Weights of a small image classifier.
Training: normuon at rate 0.0023, 26200 steps.
Rows from block 6 of a small image classifier, named by matrix and row number. Each number is 500 + 50 x the weight over its row's rms, rounded and kept within 0 to 999. All counts start at 0. Numbers have three digits each. After the name is the row's rms in percent of the matrix's.
After each channel's rows are labels from the 100 images, of 14976, where the channel reaches its highest value: "top examples" is what is common among them. Only what is clearly more common there than usual is listed. The data: made-up waving flags.
# conv: 3x3 conv (model.blocks.6.conv.weight, 144x144x3x3, each kernel summed), inputs 0-143

conv.85 094:431574443461534525549564621532447470485549459523520513472514406501481461462523443531532524452510510500489361514416481468463522518572443455539482424467560563574468500529482485547549545396570525374415438459522486528530491498472391486491502464525559479503553471490527386459518454387495561429500499525479492457477550505493464527418516488602531468493415517491434433534534415474401441399420503440547497489493527473481482442432473546439551
top examples: ring

conv.61 074:542523519451437622461444465496443550520461523438524439435438491465605529539456470491491534463561545430502643464496468422393473536484538450509526487600451404571538566457491503453442543472439385487509462488429467587512507466582545426419505489462509426498474459486562455467509385511491452581511504503495476443524469525513525500521500477557476506524409514468583515545536502488410453498486425496555578427538481590488561466421454463468443
top examples: flower

conv.19 101:456463516523472519465465393479448479697435442505440504502492539651514538545554454443479540453557525489523545507497522498456524471468478465549534493510464470477604473483482433555524501458424442471526488534627500489524435433492433583435448564517451473453419472452448490459511432604467492480500451478498536494495364493563491471546496504426503487502526495609476465515527522501395488542461562578577497533529587490449435474508585492468531
top examples: flower

conv.38 087:560573496557484546447484505509505480429554501445529529601525556449450486371503459596550552515437538494512451418363508506466484503538551431462488511456498486464423508574531474474599564459499502496439498403538443500407411467602504479535512468505535519513500578463535494470571437466610445523515455479521486549513488443530457457390459536527471451521464479485407476518498498422476421499410533383525533443480475503417496463510466622466486
top examples: star; ring

conv.130 105:522448466636395562560442482540477492545441565460493519545482453458435419497506470503551635556495515477526451506358555450498498495475546462462423507505574454518529453511487521442521471389553484436483426476456459432400513497497442529501503471459456387487473498402446451514526446463585470426458504459516456413620500458482407521412489489494457522496429556555506431506488510468418451495461481527467483564409501512493461461455481517450531
top examples: crescent

conv.73 078:514427513432557517420506410531508481449445419393507409493546506436574450487539488423479380483544487481543527542510518459425499495521450383480506420499461421560563464491458512462455520636441424478535517537450474581531554477599442534539432532463398542519449478519525504544534480456475514490507507561410579496407465406547523488471533479424531503501562504505534467485443507526474489497594454533552511613480538545434511402467502482474455
top examples: star; flower

conv.25 090:517509481490375607494461459570457506441476505550512474596568435470466443482500512512485485447533543481482518498506517484424478444456598453527479412498437435500525442495529469496444497399401501505472469485578451423539525456514456471478505483414482466425514481506470577440483426640463443430387544467527441422503491478489527461540521529491484460440482476493590451439464482578512400447454424538505462557573491524546446398451458482383547
top examples: emblem: no emblem; two vertical bands; layout: quarters

conv.107 092:483539498502435549456418460436507608486532541521592479488516494419471399536484363470563493471380479540581455518484557470517508479539581517446514557551507464428470577490442461461513514435414495560493521540519529491500599478466475479484478456514615451480483537502498422496528451529457510431490517537509441465476484491532390548492587454499505525403354461544534490552415517478590477500557517621434474572409529480564495483471489474480481
top examples: crescent; corner square

conv.110 126:513489722422546582490556541500451521514505510460572509454479430406524615549446529468461536498672469442505487454472411517514436469505604515509513553564473542553550486490542506382488478506536478588433481436467511538466453451529505399431530494542541467486519480434523544431487459513517521476483529558515467577501419459454503502542498472456526529542551462495563488562531615512472450420504457541546495479490534534475499569515471549515502
top examples: ring; corner square

conv.128 110:540447525432526471532472532531513473489447573503510478534477459521415462552501349526513512478467529450454447557400525601503466501583497432501416501512513428435478512522481529488565501439629496533513456576466500474516506622407510455561559512481409442571513606447528558514538512455551612439504481484502567502460526535534436457519499489534536497426432525515450633520371465470568539504534423473437557505553506564494560472514466518494490
top examples: ring; gear

conv.133 119:471534524431527509541417440461454496454434359531532444474451501433489544522477512569470471448528549466492611456438375592504540574607512473592441469518417498462472496580477488445612456418477471514496558488502487495447527526404491525600448499368492453502531537514468455523455486592522550480566409564525473564515566511508468515574556503456472501426423517493476419485445484485463430469511505453442481503548472417502521449473512453498531
top examples: gear

conv.100 081:471439482554578457518429427437504408460516437445460540537595532536560525495576502487425445459499471571399504459529464528546524460514531517444574445429455597422404460498448381497491495529455507505525471448454457439466497476501491443439447570518488506478498494496470518506421432461476526565529489521514364520513541505519506521434533452478497521506480445534496561380522447533428426435428608517466438534487534466490438483424558469374422
top examples: rhombus; circle

conv.108 083:470447505530492479523509468462460526476378484449489527492482499477502526662532472489427545515588513447482453463517537478492431581489501412427398526530535585521493502548526446473531495553436530442481546536418490507491522509587516517510454548425451509467522520478471474528462434531448441534549412448461529528524439434504467470431459505511529447510467438499434398391401430438506402491492445469573417456448645417502451497473484592444487
top examples: flower

conv.86 107:468508589494386499441413462451464552479491445539544471433471544466529432416477392533531474444481433488479498539399507435414533442560496504443496440585528460565566479483578471515504510451433411561541482460480528474614564500514486475451485471495529515522478470509550524491473365479486511484545469516556452492549441486486474552399528486456543554467600475455540512501499656462511432493550469496539480440480445544519463553500409483416385
top examples: star; red

conv.47 162:499512660424511587441573487456494459451455543369571540469490524384515601528485486514485523515628478495548473506482445500466394502529614534515508631509467467508567487514551492455471493491490502575463520451387471541494448486483469376473503476545501512478505457507548540468500453420508618503502454618464467662528499474496477489493504510486490518486529467508498500573490542502475432409497465606475476505507530504479521514486481496537443
top examples: ring; gear

conv.50 094:487487469508515518539489484525472436457521561451533641462492493558496514538608537514480472428461428468435492464524430502477521547500499442587489437507375488517478496541530494497493456527501457492436477553425498440468478518444500457501537577446476498469508366461435463461450432484498494529553488556497398468646553534545488377540527495364441498512553522558507521506444476498445336521448504527470438557524590395495517500476529450444523
top examples: flower; rhombus

conv.56 119:451413540491457457492473486558574454426521431450483538570549486399531534506438526561518477527503496574406596487489440469512477539515540511484494415465538470495363516399527514505532533496547548470415467489418512508499538503455586444398405558442507513521412517585582601567553476561439469548430489522571416480513528430482454535492527491469451498512555389503509441422522536482452396483555531582463425500464480500515479547463509547534486
top examples: flower

conv.26 087:479514480571518461540542576436568523458551477486500528570520566532438452503603444532476509449435412457498454447431493472502425463507491594420454486495564561428452537588495445547546407565538552518433526473503530454542550575535491393552520496531450415472502511482533463483484509527478504471479490472485453532499463447521574456336504513432508607497435405507453453496450475503568567405403461400428501518451512453521498466511420512428508
top examples: rhombus

conv.132 092:436454508427554483503374494411523394424468479383485474522538437470462554613493432607429474482438510512396506418458476491521532535458536515473456529527512501363503487477567459467568521482560521473520483480447438518555501528446499545522444504393436516524459535500531560588536564468451389564563473408514488471513467471571441512561461481453443530465465448547471475453454486412471522527517497472499407504499530479488486535409477473405462
top examples: flower

conv.96 106:506475571442518516574534510460519561388512484430617516536560419440539511483474528515427535532505483604592483479517427519526457506494655401469577519460508504463548493444525531447450469453490501502447508611412475562463564511406544394483511534619550518500457489486503454493499512494517515469421557591532434502502525479501375491539539425462458538380445475509476420515444453527526478514502508626479456527525523503465489477508528504532456
top examples: circle; corner square

conv.116 103:454468487465471541548451466478428455564492662497500468501513472430443482542491503519525406575419481456614586514416551478400508490458554554463454463501442513485436409485541465533485479452521395521496574545488522454576421500510502476464563530447487458527568525470505605484478412494470518448390499430525484475545509530428442569488471431547525456496500504530510516505418534506549631549561457577450489451587524523500467513496482436409440
top examples: gear; upright cross

conv.120 088:466478533391532445505346457393470486454545494462520512446436516509478473510476442599436552482316473506439562540530498494471486489566542499540546458437433450436491478432521545511553497462431464475516508490440519457449478516454528486564401520493445504538568486546516538428531467460523611470568449540528438412568520498533497506520464548545447501404490550471494449519459522461408538509580562504440505507537551580494411573515558439449489
top examples: gear; ring

conv.15 089:531589577562516551447484424479556456420477478504509524451415497422448495451508453451512516447408487460468534548415469428526515445492504483530474416485497407578552535438485528456468480504484468547446472498473527546420530513554500393497443475591488560469444401475456465485470554524500478469504461438502522516480564426549505445338429422551549520539498414362486555492548498427487485502452506467489458487456428497460523454567366524452534
top examples: star; ring

conv.95 112:545506579426485556514437479458440501406478520377578515473489499375489527487467465464492468503541452470583464479491403498473444471500615543529520602534491473473591478477575473423454541451527477489467469549459500554549496441508506320498492442508482503449554431435491521475494429471494515447392514571532495501553450455500524530399438459488520549506463461468574436525521529484516450419421447539571437463472434504506465538486398503499417
top examples: ring; corner square

conv.109 111:483620506431487499476510489433506482441540395433538487500481516450512423385451391520591526540493537593533445590485442498491475474577555513450479430449491472563476495464556547537491478433398521416542545486481540546489583491564504481450494416496562504523507402529484455423489504437548525512504533521511502445504486497530415547482587586535505563546482493434447487559410523392426440505533524570621525450475460524447433461563500538470531
top examples: ring

conv.63 106:423481446609461416468461497494506579533526350507473541478515550429480533454525396478547427420495416472499483566403514442410538457485515552495522494484420443469466486478518505529465529546457467518550455445558544479520433540492540522480489519584581567464462437513518480461415439485459506441457446469486550448480442563512553476500365484421572534564512515470479547507473502482563491472513479484550470508453535511450481513457466444299440
top examples: rhombus; star

conv.37 099:481495577583385461502380430489569475437507382451579523509473504371488497456475444580501472521416492506466555525505435513539460532549527420432576425524544453440385549447583510510515460461495499472515496497442470443556610504502501447441519489460425517528424543590596527480541483474475488494513507522574443514524469490487441602447553418484462500486570465487511487502476569490483505482499489595514433479377455542463462541539452472515553
top examples: circle; crescent

conv.31 079:475412545486474445585421567509480490457461483468464541592548524490437522571473542573498517549485501440478548522405505467476504428533549497385436444469472564479385464490552485484566526528499519501388518521448479492442621475483534373408502567528486558506490519537482540421515454491487476432418437424562505506532498419457535483501485416456501481523558476503455459474635511457472380427406465486518393481480576515490499554499494475482496
top examples: circle; flower

conv.138 074:473474481578543512528372472502532465417431420511560427543463491517538459523467475528510523576439480558578523479430475473460427584547534404462529498504508465469572480488474424455560461526526396514435494572518496473451492520516497461524514474542419413530430439472606478496618378506467492502505461527509534510424480485562519489468534466460589574443475499565570574537414500443482467463484388538408414537442555498466504458500411532472456
top examples: crescent

conv.143 096:553498462512491470487590557510491408468553501437535502533526620374536429395586435455501478501527442436419428487461488453462460505427499516451414539532523543582544501446462545548469478482444503536553463398478487512520530509553506524549512476446484535495544512508514513446565503444525380476465547505499414531550372445538519475427553557415493593541498481492444454497389508465524578428541479509480571491398556494443459455484436559462474
top examples: star

conv.64 096:499503513500574505470556457512472390543524496542482632462502448550467498530628393537463526488445459547583451499415525571444433510467474452507441534537426591545546519578447462506543481505485491433498471509564463457431412564542462465471556511527561492474614433518427413441505417394470523432487496481514550419588486547498494426533401485479512494542471541526498458505541529554465390508459526480541514541493563466424540497520408465458494
top examples: rhombus; ring

conv.7 096:521494462473447534275418540497471363536436668432517545544451483539547472537489622492520551538538512510600526522475463518538519458481514533555444467535440414494500434506512446531505458420450460542504507440462486485535506454458482515486450484499494476495459514506499451447481477359475452462485470447546483452582597433496553435530524578537554517495467516461533436510506458560500464488491458587478498533476453460559555493491500499412530
top examples: emblem: no emblem; upright cross; layout: offset cross

conv.41 100:438451504446531526590466510559485503433529555477488515526551454462541579455568450487460530583441439473569540461542400446374496536454510477542466552483471504598544440504536510421405500464536449503445515631472480593507561500563448431503429609486444489424477454448519496419505453495498484544479525545490458514575414477543476423591519431498470485556488463544509502491478489569447370510462542553441400566482558496504480489437483480437470
top examples: flower

conv.122 097:491492501434536493521477436578466608513511455541493534570509526570530505452511437494528497466462496561457494514428490539534524483505484430450519512452549427433420499430476509464508554534535551498477561534460538551435467533405634521372590435556517537440438474561505482428512458457473576491443461458515559497457477529519568456439356486498417425543417413438429558540585507482498481498426564478513508487566459492377503447466423503462514
top examples: ring

conv.118 095:513433438628559461455412442411554448453481447463519444517508498523429477546553492523488546415459446456463425459557471443477518486472499435506403582542531580398590511510465404528528405575432506500492442470434505497464543484502404510542381450468435445503468517456457464580465445481526469505502502493476461475481446485510559508411552429446518560464476540570496550421516474541426485475457488439406463478466561468551461470451513427436447
top examples: crescent; rhombus

conv.1 075:503483396544465436514593512373470484466583382489496508434564479471422450512525442465475476499349443518430492584481474418438480504464496568508489493452452470473611498492489511563494490476434437453464478451475535486507581526521501499477538481558415510511471404542498491431494479473466411563462513443486501526447583475463421453465504502503536635534559520513522419504411532407482450450480567536462458495401521504400458455493482461459475
top examples: rhombus

conv.17 084:518506518462450553443505445423521492443531488484595515451467425471492507433483495445455419492483440439511503521493553483417544461523486508487419460564453434442479387399471499473388547454371450459569473478491506437594521477487498471462451469508514405441483436468517487496381508476531472506452442518490524442481672447469406466508513472552541474554481565495556471547502482504471506434605461519527449447530509580500412485447451471395478
top examples: star; ring

conv.69 100:542490465414406560489482475484441450440511503457429488533544475488448485524524435445486414506499460443538566507477522479476482458397571500518498480466458465462465408464532437471324514439486441533421494385580498452515488463540457448430439489425472392455534491481437509470459514553508441407377578451546462505493530516425449495516488477536435546513477557512554463526519513521472457480496426511547519557508517502526461425540443429344446
top examples: emblem: no emblem; upright cross; layout: offset cross

conv.106 101:543523577453424454574473474552510441464497545461438542589502537437435512434458405497541391491449436473585547534516439482455475450455521479470520437501488438574453492478521576523474530540593471485451481568487521554468529491474545396396517503531484543483480421473520542467433475465546441470413510481499487478508583508483513465398486564552489484589543483445565486606513506430524382454408436467520471434391480588471569539541435515502546
top examples: circle

conv.136 116:494428425546514556468545405473551442451504476581535521477536481498563557520518470463460494480461493483471622546483507478455602573463504529609405491531443449444413442492450424515492511551597437465489466475483530453391584500493497524479512534484461470477479420512464495514458445587407461567468520486494495450497466504506519431634549456503471570466422490594580483456521479514426426511489502489420518589428458513510519458483465396386485
top examples: rhombus

conv.34 080:526441483513499479441534488422532478546473436488508498529480515503460437414522496504436536415577512606471432506433504546499463508472529461429496583474561490554511530506485488491553455451423496449463522448505456524479591473500499580559485533480561509446487582457470444493599412396541493447493504560489460437484452470511432516403576583479540528501414545478406448429478511444570347503422507506427534552410476479489451451453471573376544
top examples: ring; crescent

conv.20 100:468486457505489442551455520477503482415470465527477590464515489469503502500517551393489478486456421529439459491515522410488599540400552460577517532515481420444338530454476502506528540555483479445451534535486514521455430466498518523391478528569537508503393466441466447457522535508542399480441542432543509450398493504561472437599495503437470471480474512513514490450645481429512402558442539482480424593415495488474525494552481511398520
top examples: circle; corner square

conv.28 127:466459428438615485514513496588463508402477448491531490431472507524457518375494461485500501467481483458463458522486423553469503501542408430478537430433562543541428501529496520528560563509552522409454483521491467540432487501479476484491554456561432522454481481526559415442549423483517636460609442510415552490442602476519499427389522486469451448554428577486485535550592472440486480398469496472560548489522550467458524433471516556583516
top examples: ring

conv.103 092:545521395429501426486479472463542497514455365517518394498419447429501506537469562489514624435514462567489525432512496452429516511481448464496468448508557443652418552486486536455499518480488469401484430429525473497506570521539457441482468550503563570518450555515498378524571442518553443485458500485498501453453431496479543497501455566574477532538418492447477509464408433435500462483503491463510448449409403445519466440479513592439519
top examples: flower; star

conv.121 089:427398492531460501441542458515456450370514509420577537457570435369515567480562452549462471419561492439481468522390478437534388521487544482436446562584507483390543449478487382455459557520484514472476493497443467504443470505575505431475544492478561463473495482455547506473433485497421440488431496573527446490474473502502431478451408454479506456508504407534458472475475479516528410428436546511484478494459588481466488581491471486548415
top examples: rhombus

conv.123 102:406495520509538455463519542447466484409486390499504439538423505465444516416540510507432485487517536531588465450560428494555524476564441537500485437451511578546511526506502478538472518506460509467495445553613564498461666455495520540441382442527416474467487490547457464471496539535484487490462408583467588566539523383482614509488522524494516491566533494496461513397590461462399434483417472444514500446541512480552462492457541505456422
top examples: ring

conv.92 105:478507681439486455570518493475493323466485462451477447497420507411460526566473526542416452521432521500529600507521431446500481508499492485493447507451496441493444561410568469537552472434461526534480433472521542541535558512559497500574450560414381544542429506556511483561479581451461526450512545490528367542456518497498464483577507469438512506487559533567483462442443528481483506496506466537517494499367422502501505583503484457472488
top examples: gear

conv.21 093:542523561457538528510422385398473446454530440401480504432557507545447505494503467548460503461413572492472489517525495508578465464503427469524455339530537491421537514486599478525444456492445435452432480444492506482592551523542447418517482545506462470545575628515441490493407510508511410474483553506462460516460459515534519461455530521606467535491504524582443652482457551507465502546521569525381470510546538549514470518512547461526512
top examples: rhombus; gear

conv.81 094:465490600418537529466411421410455477410516435468494546475409457547459513540553419525582553472408499525456503495463510505475483473499501529558467417455425492415410529493616529559546540444497541476469400445523559431497466519460462469511475503559513501518501485658515533558462457529500605434416459515515473466510549521514514435468441482553461457502550501525508576500571536441469458453487532562498466471635539498515477579485604450495534
top examples: ring

conv.129 106:479507473565443490511505454550460431544458600464471458629524530412572476475549421487516597629396534479596442490453598478460449536477586538464454555529526511435497488545515481478564462424498481475469465508520490469417530507550439532536504480426552403502509507434472536505589454466557424434443519434457451504592502457481418529491548482542471521432455478471581420536473501527463477535473408509408539539486494509586433476505503531417458
top examples: crescent; red

conv.62 093:532523577487458472528460506503475402420572523473504542532431550434520430413478449506485430508405453530508482563383497501439490442546546480480478492455510454537570499473486535560506506498394476578556499394443469539587559471525484607525468465572445499500457463469557602446507404481510489548536476550481428458540500514575473529418558461465508510509519549407536402555481553393555623489483463522515580494503445535468429511507407499445519
top examples: star

conv.58 081:495481502365541459496358459483438445460529443445506514441475438499416560469463487526506533491450480572388513449464432525466500537484474491444467366444462491421457461436588513430504454396538477506437462487490516468495486505471515462476423460484422444490470584598508529526509386425500506488367442486493481481522474515454484518543514562589445461474550464460502413524546523453452512494502556551492496521565576410461470563447503483598521
top examples: gear; ring

conv.3 098:487488478374528550465460524408440530572486486472453555482471554572600539401461564574476524452514508472497480561488472563435548481567522547496483409504410500535455443508583496469587564501456466444487467495506486502457477472575496427466490560555493474628507564559546492455494388484432515458519509501536464444508396489516510504463423581553483477591534473425454508513460520451469401431456522484479493399612544500454527522461515540386531
top examples: ring

conv.30 113:545553599449505561595480544509451476400448404467449486438419408482497514447432455528531551447500540491472546482484419512485454440507547479539429461402429474485496587480612497478457492514436501445414456563587488485430595466471470425463461545508511486507458551542477519445528504659571507468427442514532487508509488493476518436466504605519453500500434497447551483497506495442422336478439483450539520463538452473470468508469518515524541
top examples: ring

conv.89 106:514513596484470473467507542396518451527471483453494464462511473465441521531554466525458457504487457513451457575511476479529565438491524496534407560493455543454437512500560488490594478578414480486487488483534582435420499514502511489553436516531485594473431395502412492448538576482484535480485532512502474561514556468504401480600485460450458515488599573464467487384543543475487354459472538478470376573407513508529428589499605496400484
top examples: circle; border

conv.77 099:568565552504396507604522456504503374478519449445468428603587526383549500442517440502528482531416519468574560571420487444450482418492611457446438489485503417522470537442503544449498481479436497522553512458534491531498558496482556541456484485475467486540482456495453569443504449540527400556398517466517480477609545503455496553394515513552503463545484468451511445530453459384513503454444442435561599423500503563487488495503491475472470
top examples: circle

conv.117 098:489464662506459505483388432485495375474464526512475493545468536432481475531465448531527484462400423510427512505488489485438515483542481464456466561486513425430385586478632577557509477517538471564425487449495491495475458549478454479465514615461350523582425489519550531507499507465491558467446457485534452511460469513518458554454535444476511489483590513492552522515446644453529470461479490486411490553458470558473532560547506464468553
top examples: gear; circle

conv.126 098:466492596542566465546410475398463490402535405429545471498506446487434480499553460501513470548511479488600499473510409508452537480554482520514462430482403467484578486485544453526472440588459435443545512519477546437425581507473571475522465416474455514536525508559462536471417436537516487490450479575457477517505575423459537496477526441492432594508541526519462508506574527371465532533451477475459430449480519481601400498472646445515448
top examples: gear

conv.0 088:466467543591566447474580427476480412665530466472472537425444492463389454501513464538466421515433450506489461567384447522530505467599519466454459556545494492390525475625461489534582500494524488533498462517411483470435451491426492482511509505548498416448487504454491501467464455436456652421577475516485497489569489554457455531518440475462537471466447533473478531597505504527481578545540549527453468506437484498421492510551464439495460
top examples: rhombus; gear

conv.11 075:514429547558445537430433378502574493564459480420465475539466538427569535413502472597478548582475501486465523443480528490524481610492551469441474535512491618359480539513513414440496535486512480471510516441549499435459530524521526461498573449441402468494448483509543465546634486560503485508503472467436412482540437472476426521491533413501443480522511479420549441505541476497406449468411467495457432553427467401455462519493444485509515
top examples: crescent

conv.142 090:554568447527481519396450400529532608520522452479522441420513495445525455433476524553563621558484596484403421513451527569508445522500464530424465538471594519420375573464472492467545540407455526399445550411460520478457608528526477457508473481533464447495486582487494500528565423467514495479482493484527469476529408526513393503442546492446477535453433519497483413535507475433479395485473473505455490509444470453478492439480515545490559
top examples: crescent

conv.49 119:542515532537431449536474469527426455592449572487516510557436477481462503446529463473529525563456455463591501538436496484428466468484560478517458510506354453528557412520487476528441473414484436532491422468497522437388540509515444525461508488437480367451572378409404490438501406515519511400441502460502440496610495499465412444533504480447481516480487532506569381562453516517455435455493456540477537575470507463508463467528544470505530
top examples: emblem: no emblem; upright cross; layout: offset cross

conv.33 073:445462467568485521461502489416515554576415430485525546557500520535449496449502479542430531537510517417483459394484465491526446472450504475449602524421665509543471548480395470508471484500481489409521494505493482555459546483440462496465407475559446501466541461452515405616588442458524522463503433543493556480514428445503477480461608464456488442497414476564461456469412444446432436552484464534429405532474505441500432438426483531504475
top examples: crescent; flower

conv.111 107:456450500541519483490375444466421540580448508469462463544511493483491474511501422518551486560392522476561481523480535455449594472581514527447479482502498444460443416508516450473453520472413464508521528542498446454632506475540521571495372574406453464489453546493555529506506422535514540436519388498517539478510441432515432520459469534508466469494511535583509444402411528511619545466497506549463467479557551447514460575470530497346444
top examples: gear; flower

conv.60 072:517524497594460444514447503563466511487419499492452439382527496475530558518490489548510593512444555493456472496386452538469481559468524538479497590536560534452490506517469503462495466490572510489473481426450426385429518526469502527472472490376505536505547549417467530550548412463461393467550531488505497399515398481566365491504535522443416473462466464443440403551496526535501450485433535482435453543385591483520451439540448476443504
top examples: crescent

conv.79 106:508478477440506483439465578570534482511577549500429582462575531529515512551623427478554460453508522562375463495419586459491550566456542524581394464551480603454459510574514425527599490530508487508453530404489521485445419548527471530550611565475493486476479450447399521439550483553450439552488492501511512491462490523539402477569480486468475499419493425457448513454524442591518453511487514459474423575454557493477452526528460469434461
top examples: rhombus

conv.76 085:497508400466469536491462492467513491459428506511607491584495505484458513486412465508540473488455488589525494525484424467549421540582550390462560437483539463474510557458500476540473503433542525442450478566543514467328517539471490503456594468571504387544482457477530439498528503584503542512482467490522576555390438472540484500441424450479526522480390489499510586572442438494507396423478410533471575467475510531407540453538435489528465
top examples: star; corner square

conv.124 102:485444537417580443504501448496475416526442539523512493485507484473459558637440501560469488545513556482479577513456433550517467507481528490550459500419571449481369469431512498510508477544563433592414479536488462580528456519471536496384499634427421492512409502530570488594541496486433524470498430428521506493465494448530497420518471476543442425478494438631464587522429486531550444440501445593430545488515464470490537505450516509517508
top examples: gear

conv.88 108:556460494561425486508547554411495411370585476419521480552606479434456451387525457496442461470434438473475517501531548464480552413486506540481381535481550471538524485418473508472480420501425398543551469446483579543527551490489503575534464458498475481483507455463447505509509497439482459496495538535469457605508522506544557535507578519472475551516503537520601442466497467414483581572521488476466542510479441640546448507591529513405444
top examples: star

conv.53 098:514493543577576522537569395425480373579488518461509480565454489386491500469489504536456393521468410481455468457549500498541496415510513515458437652510532529482411484500587502525441417495511437564528462437418522496518450462443472488446481482456558491484431531520504557479444512466485575440517488440497435462480474444483481553534519497518593533475497545507509559439474555521459615484483496504459533552657486521470546519455511430457386
top examples: gear; rhombus

conv.35 125:515501521511393509519487441450457534491529494508474482467554554456550449350527410440532490467440526493470500558443539515382530476504460572474482430564454470542533484518514527479464536536444430528523551458510472509633515501548517505450467529507568492587498559492576583401466394493508565499536473494511509472543464567534524584348461528511517542560526492445545430540401550442524538522510456475476566414600451546491471535527439483388450
top examples: gear; star

conv.80 138:457515518499526607434570510471544633348576493514661532541494468429440541424573498478451480492534485527547512479591387530476487474562565525595538496531461501508526484505509454495465424484486456556491528525514528483427628483469480500527534486552503499499495522493508464482460518540446535439483583631513431543410449461512502495530590458445487573499468440535492547508513505566491501464518426572418479566469510463611491431482541488513474
top examples: ring; corner square

conv.141 116:519489559491507541520513452501493481487487455535481481566484490441471505478458372471551460471460494447582514528438436535476429535518504492472520460472510483498575542499538550489467492518661476497497488503556487535425481602465532445478613461503468471525578488450513518484413508592557513490463422513503496508507578526519542465394460458527477505576484451441522565655491499415527459384486413428447516415484435601519562451539365512474575
top examples: star; corner square

conv.44 095:420464521465400530654462487525425517561459526451496520465426487439512483528488472416514512417549414425634585486409491462434459473490507526418477525430389397474549556533488505490508519438447505476504465522438484517444474491494433469498482466503483443475504464410469510454516463578565498461475446540486431513539586488424464439507489411403506457471448555483584435517457472510478476392486462462532539399480483556480502512508503412550458
top examples: emblem: no emblem; upright cross; layout: saltire

conv.43 096:494463454509512472431452536476433422499548495468573497446521483482541525509428470515537519505454443462439553627470626412524548418537507596550487525462390490490404458468487567637476570567415465466529570466506532506440505500474531518392464413570486506461479416542466504424505527563495504532469447505510545498501529490477474459605473508529491433551476547476564461509675514446424450495463474481530520568458467568554480481524509447496482
top examples: circle; ring